config.yaml
encoder_norm_position: "pre"
encoder_qk_norm: true
text_encoder_mlp_ratio: 4
text_encoder_inner_norm: false
text_encoder_shared_expert: true
steps: 8300
batch_size: 256
Rows from block 3 of the image encoder of a small contrastive image-text model, named by matrix and row number. Rows with one number within an expert belong to one neuron, the router's apart. Each number is 50 + 15 x the weight over its row's rms, rounded and kept within 0 to 99. All counts start at 0.
Before each expert's rows are labels from the 100 images, of 14848, where the router gives the expert most weight on average: "responds to" is what is common among them. Only what is clearly more common there than usual is listed. The data: made-up waving flags. In brackets: how many of the 100, against the usual share in percent.
# router: router (encoder.blocks.3.mlp.router.weight, 4x256), inputs 128-255
# up: expert up (encoder.blocks.3.mlp.up, 4x128x256), inputs 128-255
# down: expert down (encoder.blocks.3.mlp.down, 4x256x128, transposed), outputs 128-255

# expert 2
responds to: white (73 vs 22.5); grey (72 vs 23.1); yellow (58 vs 22.2)
router.2:51 41 37 39 64 48 44 33 43 37 38 67 60 50 37 23 58 50 51 41 58 36 36 49 58 34 57 42 55 41 37 41 40 42 42 30 78 48 73 62 48 59 49 46 87 42 68 37 59 61 63 44 61 63 57 41 67 29 29 09 46 07 69 39 33 77 72 38 52 82 36 45 99 55 62 67 60 43 56 53 62 56 50 63 39 60 62 45 67 54 56 52 33 35 68 58 39 45 50 47 34 55 52 38 59 72 38 38 50 44 42 62 57 62 59 49 62 60 43 45 10 65 26 48 63 42 41 36
up.5:39 47 39 80 36 62 65 54 76 62 70 35 41 69 39 53 68 67 54 63 53 40 51 35 64 38 66 08 71 63 49 63 47 54 45 77 63 50 63 53 44 74 50 61 52 68 68 26 38 38 75 55 42 71 27 34 30 34 43 37 55 61 51 47 36 37 45 32 38 29 56 51 46 16 24 39 63 72 51 65 54 63 48 80 77 16 61 19 82 38 37 41 69 37 48 57 49 61 58 41 68 68 22 44 59 82 29 42 59 57 37 58 48 31 46 76 56 41 75 20 58 63 54 44 77 67 36 29
down.5:53 65 43 26 60 37 59 59 43 56 37 27 45 45 53 71 36 79 71 42 55 39 69 59 56 41 64 48 59 75 43 45 38 30 29 59 66 32 40 42 61 55 39 66 59 50 42 27 73 20 79 52 59 34 34 32 61 40 18 45 42 45 54 31 48 33 67 25 23 45 69 50 61 37 50 46 49 48 23 75 48 62 77 58 47 85 64 48 42 44 36 36 71 51 30 69 56 60 46 38 49 46 41 60 79 39 41 67 52 61 61 84 36 66 71 52 62 48 62 55 38 56 46 49 53 43 37 39
up.6:49 60 85 28 80 48 71 48 56 44 39 57 49 34 79 58 36 44 43 49 83 66 70 59 37 59 56 90 25 45 39 29 66 58 51 39 54 65 16 51 45 40 60 66 38 41 35 72 23 53 46 51 37 67 80 44 47 50 39 69 71 56 65 63 69 16 40 63 38 44 39 65 26 62 59 60 58 33 39 57 54 55 51 40 35 46 67 39 48 50 56 58 31 54 53 40 36 43 53 37 46 56 55 41 34 56 28 36 45 11 33 44 14 41 58 63 57 54 28 51 45 55 58 60 22 41 37 55
down.6:50 39 47 27 61 29 50 18 62 40 52 45 54 62 39 43 57 52 50 28 71 44 64 62 60 52 61 64 28 71 59 37 68 41 66 59 44 61 76 49 60 64 54 70 38 26 53 42 40 28 74 36 52 63 68 41 58 49 50 33 39 02 75 57 38 43 54 77 34 48 24 64 47 49 65 65 44 54 53 50 45 75 56 39 39 42 43 35 62 35 68 58 65 44 41 46 35 31 54 31 36 56 27 57 60 64 41 34 66 31 59 68 54 33 53 66 47 69 35 36 41 40 14 75 56 46 54 55

# expert 3
responds to: blue (90 vs 22.3); teal (80 vs 23.2); plain field (35 vs 6.6)
router.3:34 58 46 65 52 60 64 63 70 80 52 64 63 55 37 53 61 49 31 49 51 78 55 37 64 62 48 50 56 48 47 51 43 66 40 68 43 51 44 24 52 47 48 57 45 62 48 48 61 52 29 65 41 51 43 64 66 64 76 85 29 23 46 55 53 56 71 56 39 72 46 61 87 48 10 31 56 52 29 57 31 43 62 46 63 46 31 61 44 26 46 56 51 58 49 49 28 68 52 48 49 60 40 63 63 52 50 58 61 73 72 55 41 38 48 40 44 62 55 41 53 35 66 71 47 37 62 53
up.5:67 58 77 67 58 48 60 37 47 36 72 25 54 50 33 35 34 40 56 71 61 72 68 63 62 65 37 45 45 37 34 28 62 32 34 73 51 35 52 45 51 63 95 38 32 53 51 70 49 51 67 61 71 69 58 37 40 43 35 26 46 61 69 37 57 40 45 66 55 23 42 45 33 60 72 44 29 49 68 37 42 69 50 53 46 48 40 38 50 50 34 39 76 59 57 68 60 29 36 44 60 58 13 45 53 37 54 29 64 16 22 47 34 65 46 40 61 59 49 52 53 69 55 52 38 32 50 63
down.5:54 62 73 47 63 41 56 59 33 24 48 65 59 17 67 50 40 33 51 63 42 48 63 43 21 23 53 46 37 61 36 38 55 55 56 36 73 72 49 48 35 66 68 48 60 54 29 47 48 38 47 60 46 26 73 30 49 48 38 36 61 46 56 46 25 50 50 45 52 47 49 47 39 82 42 78 50 53 56 66 57 80 81 29 30 40 55 60 41 49 39 26 63 33 56 45 68 39 69 93 49 78 34 55 55 56 69 62 47 28 47 55 58 73 79 55 73 66 29 40 45 64 64 49 31 63 63 64
up.6:48 73 51 31 24 41 43 53 28 54 35 72 34 53 48 47 77 52 58 36 10 26 25 17 51 45 41 58 45 46 22 76 33 47 60 54 47 36 30 40 48 47 46 43 52 43 86 31 41 41 55 55 26 47 38 52 23 40 72 89 45 54 42 48 54 49 37 55 54 58 44 47 59 64 43 27 48 51 50 58 46 31 61 66 66 52 82 70 68 54 65 49 32 70 66 28 49 68 60 50 42 48 64 54 37 59 36 52 35 59 48 52 41 16 60 61 69 44 58 37 29 57 57 49 35 36 59 70
down.6:30 33 33 22 70 60 68 52 68 58 31 66 46 47 57 35 60 55 62 66 73 46 42 51 55 44 57 59 24 52 43 85 24 62 52 62 52 45 67 57 57 74 32 62 66 57 22 55 61 49 65 61 72 54 75 72 57 58 55 56 56 43 51 43 42 55 55 24 51 32 39 58 72 52 50 59 55 58 63 43 40 58 34 44 46 29 33 42 28 38 46 44 39 47 46 66 62 24 43 46 45 25 53 68 49 82 56 36 60 57 56 83 76 53 62 53 29 18 54 50 31 67 44 76 58 68 67 53

# expert 0
responds to: emblem: no emblem (83 vs 47.7); orange (67 vs 22.7); red (59 vs 22.8); pink (45 vs 22.1)
router.0:35 37 54 47 43 40 51 41 46 35 63 49 41 45 55 57 27 46 57 51 56 53 64 60 33 52 48 43 30 51 55 51 70 37 54 39 42 55 36 74 58 52 43 47 48 48 44 62 34 37 52 54 52 51 47 50 61 52 91 65 68 99 50 51 51 25 17 62 35 14 71 48 33 44 65 52 58 56 55 49 54 56 58 50 61 46 53 53 42 54 41 49 58 50 61 40 70 40 52 46 53 60 54 42 44 28 45 53 45 27 48 32 20 49 65 55 45 52 63 49 68 45 55 31 57 57 49 55
up.5:44 55 37 59 58 64 62 26 64 37 45 36 73 43 63 33 54 47 27 37 45 32 59 56 44 63 55 37 49 20 45 36 64 47 63 36 68 42 36 43 67 38 52 12 70 79 93 59 50 70 63 48 62 76 61 60 60 51 58 27 54 18 47 66 34 68 47 66 39 59 66 47 99 53 52 47 40 57 59 66 52 57 44 33 51 33 54 69 56 70 40 26 47 50 31 69 38 44 45 66 56 20 36 52 19 36 56 57 52 38 48 52 90 60 62 49 57 30 60 48 45 63 37 60 49 33 45 58
down.5:56 56 16 32 56 56 39 23 43 27 50 55 61 42 80 58 50 54 76 32 60 57 63 56 62 31 42 71 54 77 47 59 63 29 47 44 41 48 61 64 65 90 34 10 55 51 60 54 39 43 68 57 83 58 64 68 57 67 38 26 55 30 34 50 47 66 44 51 48 46 65 43 47 45 41 57 70 72 53 55 40 54 57 78 49 62 38 37 64 51 48 38 36 52 56 79 49 69 62 50 86 48 70 45 32 44 68 79 21 41 48 53 61 54 57 46 54 21 69 49 46 24 20 68 53 55 68 74
up.6:49 44 62 60 73 56 77 99 67 59 87 68 64 56 70 61 69 81 38 58 74 48 31 50 54 40 68 73 40 47 49 35 54 62 58 41 69 38 55 31 33 35 51 40 58 48 39 46 49 73 35 47 47 44 77 38 39 52 04 38 39 27 53 68 27 37 35 21 32 53 12 19 31 63 44 47 39 18 57 20 52 51 59 37 48 68 57 49 51 57 66 67 61 31 48 67 48 46 61 52 26 32 56 55 36 58 72 56 53 70 45 49 64 66 37 55 60 64 38 59 48 48 50 32 27 56 55 67
down.6:69 44 49 58 71 60 47 46 44 57 42 52 53 54 50 51 54 55 42 46 78 33 58 49 79 42 61 33 75 43 44 37 35 56 42 41 82 58 59 32 45 48 52 42 33 49 26 36 64 56 31 48 60 59 59 48 29 49 41 33 28 25 43 56 42 75 78 34 48 73 37 61 62 63 42 41 52 49 65 54 47 74 51 48 30 49 44 39 40 45 64 54 57 51 29 32 41 40 31 57 41 46 57 53 45 34 51 33 62 55 68 59 62 23 40 47 73 55 41 73 42 37 47 57 30 43 59 67

# expert 1
responds to: emblem: no emblem (80 vs 47.7); brown (69 vs 22.9); black (59 vs 22.8); green (52 vs 22.6)
router.1:79 65 72 50 50 47 35 69 38 49 47 27 42 67 64 55 60 64 60 58 41 35 44 51 61 61 56 73 58 56 63 53 44 74 56 73 47 42 49 42 39 39 53 55 35 50 42 51 44 53 50 36 43 44 65 44 18 57 00 44 51 67 34 52 63 39 44 30 79 41 40 40 00 49 59 55 25 36 39 33 56 53 25 41 43 52 52 41 55 59 56 42 58 55 25 40 50 60 51 50 58 34 63 58 31 57 68 55 42 63 46 51 94 46 28 58 45 25 45 66 67 53 49 51 42 68 54 61
up.5:61 57 48 57 66 65 64 31 51 72 47 52 49 56 32 56 63 63 58 37 50 47 64 55 56 52 44 70 69 54 46 35 68 59 30 61 46 71 39 45 48 55 53 57 63 71 60 34 62 44 50 59 54 66 58 45 79 16 43 28 24 31 49 54 40 59 78 54 33 85 42 54 79 31 37 36 54 51 50 54 58 55 72 63 40 44 33 32 48 59 56 31 54 51 53 46 28 51 55 52 49 40 25 18 71 43 52 27 43 53 37 65 47 25 68 31 48 95 58 24 29 59 65 62 28 33 45 27
down.5:42 31 45 37 42 46 48 27 59 37 82 39 59 51 50 50 65 76 49 67 77 56 61 44 64 39 60 35 60 34 46 51 59 25 54 50 27 29 34 55 61 78 65 44 45 54 53 54 48 54 60 35 46 45 62 50 65 35 57 16 43 55 59 42 36 16 49 37 49 37 51 66 57 40 68 50 59 62 30 33 38 40 68 48 61 57 65 42 46 84 41 22 62 45 72 83 74 42 52 38 32 36 35 66 62 21 63 59 78 59 75 61 68 56 81 43 59 47 74 49 73 51 41 46 32 58 32 68
up.6:34 53 60 51 57 60 51 24 45 68 65 54 57 71 19 54 72 50 43 32 47 72 52 21 58 68 35 47 73 44 52 41 72 52 34 68 63 66 44 46 45 44 38 65 51 63 69 27 48 50 38 56 46 74 53 74 75 43 47 30 32 56 56 65 51 61 59 72 40 45 50 56 45 25 36 32 63 41 41 59 50 50 63 81 41 51 35 55 55 61 54 57 44 63 59 48 33 51 33 43 47 61 22 15 62 39 37 30 55 55 61 49 47 16 51 11 63 95 53 25 45 43 67 54 42 20 61 37
down.6:35 36 65 56 42 56 15 41 53 43 55 21 52 38 56 47 59 61 88 65 59 54 55 49 44 31 64 38 68 45 22 41 55 40 71 58 53 33 54 84 64 65 55 47 27 60 38 61 33 57 73 48 22 69 44 48 43 42 35 15 50 56 42 27 54 26 47 43 48 52 46 29 51 20 77 25 45 41 38 53 62 82 56 35 42 65 72 22 57 69 52 27 56 82 73 63 73 53 28 51 53 28 49 55 34 49 70 54 63 43 41 71 56 49 57 57 49 44 50 47 55 52 47 48 30 71 48 81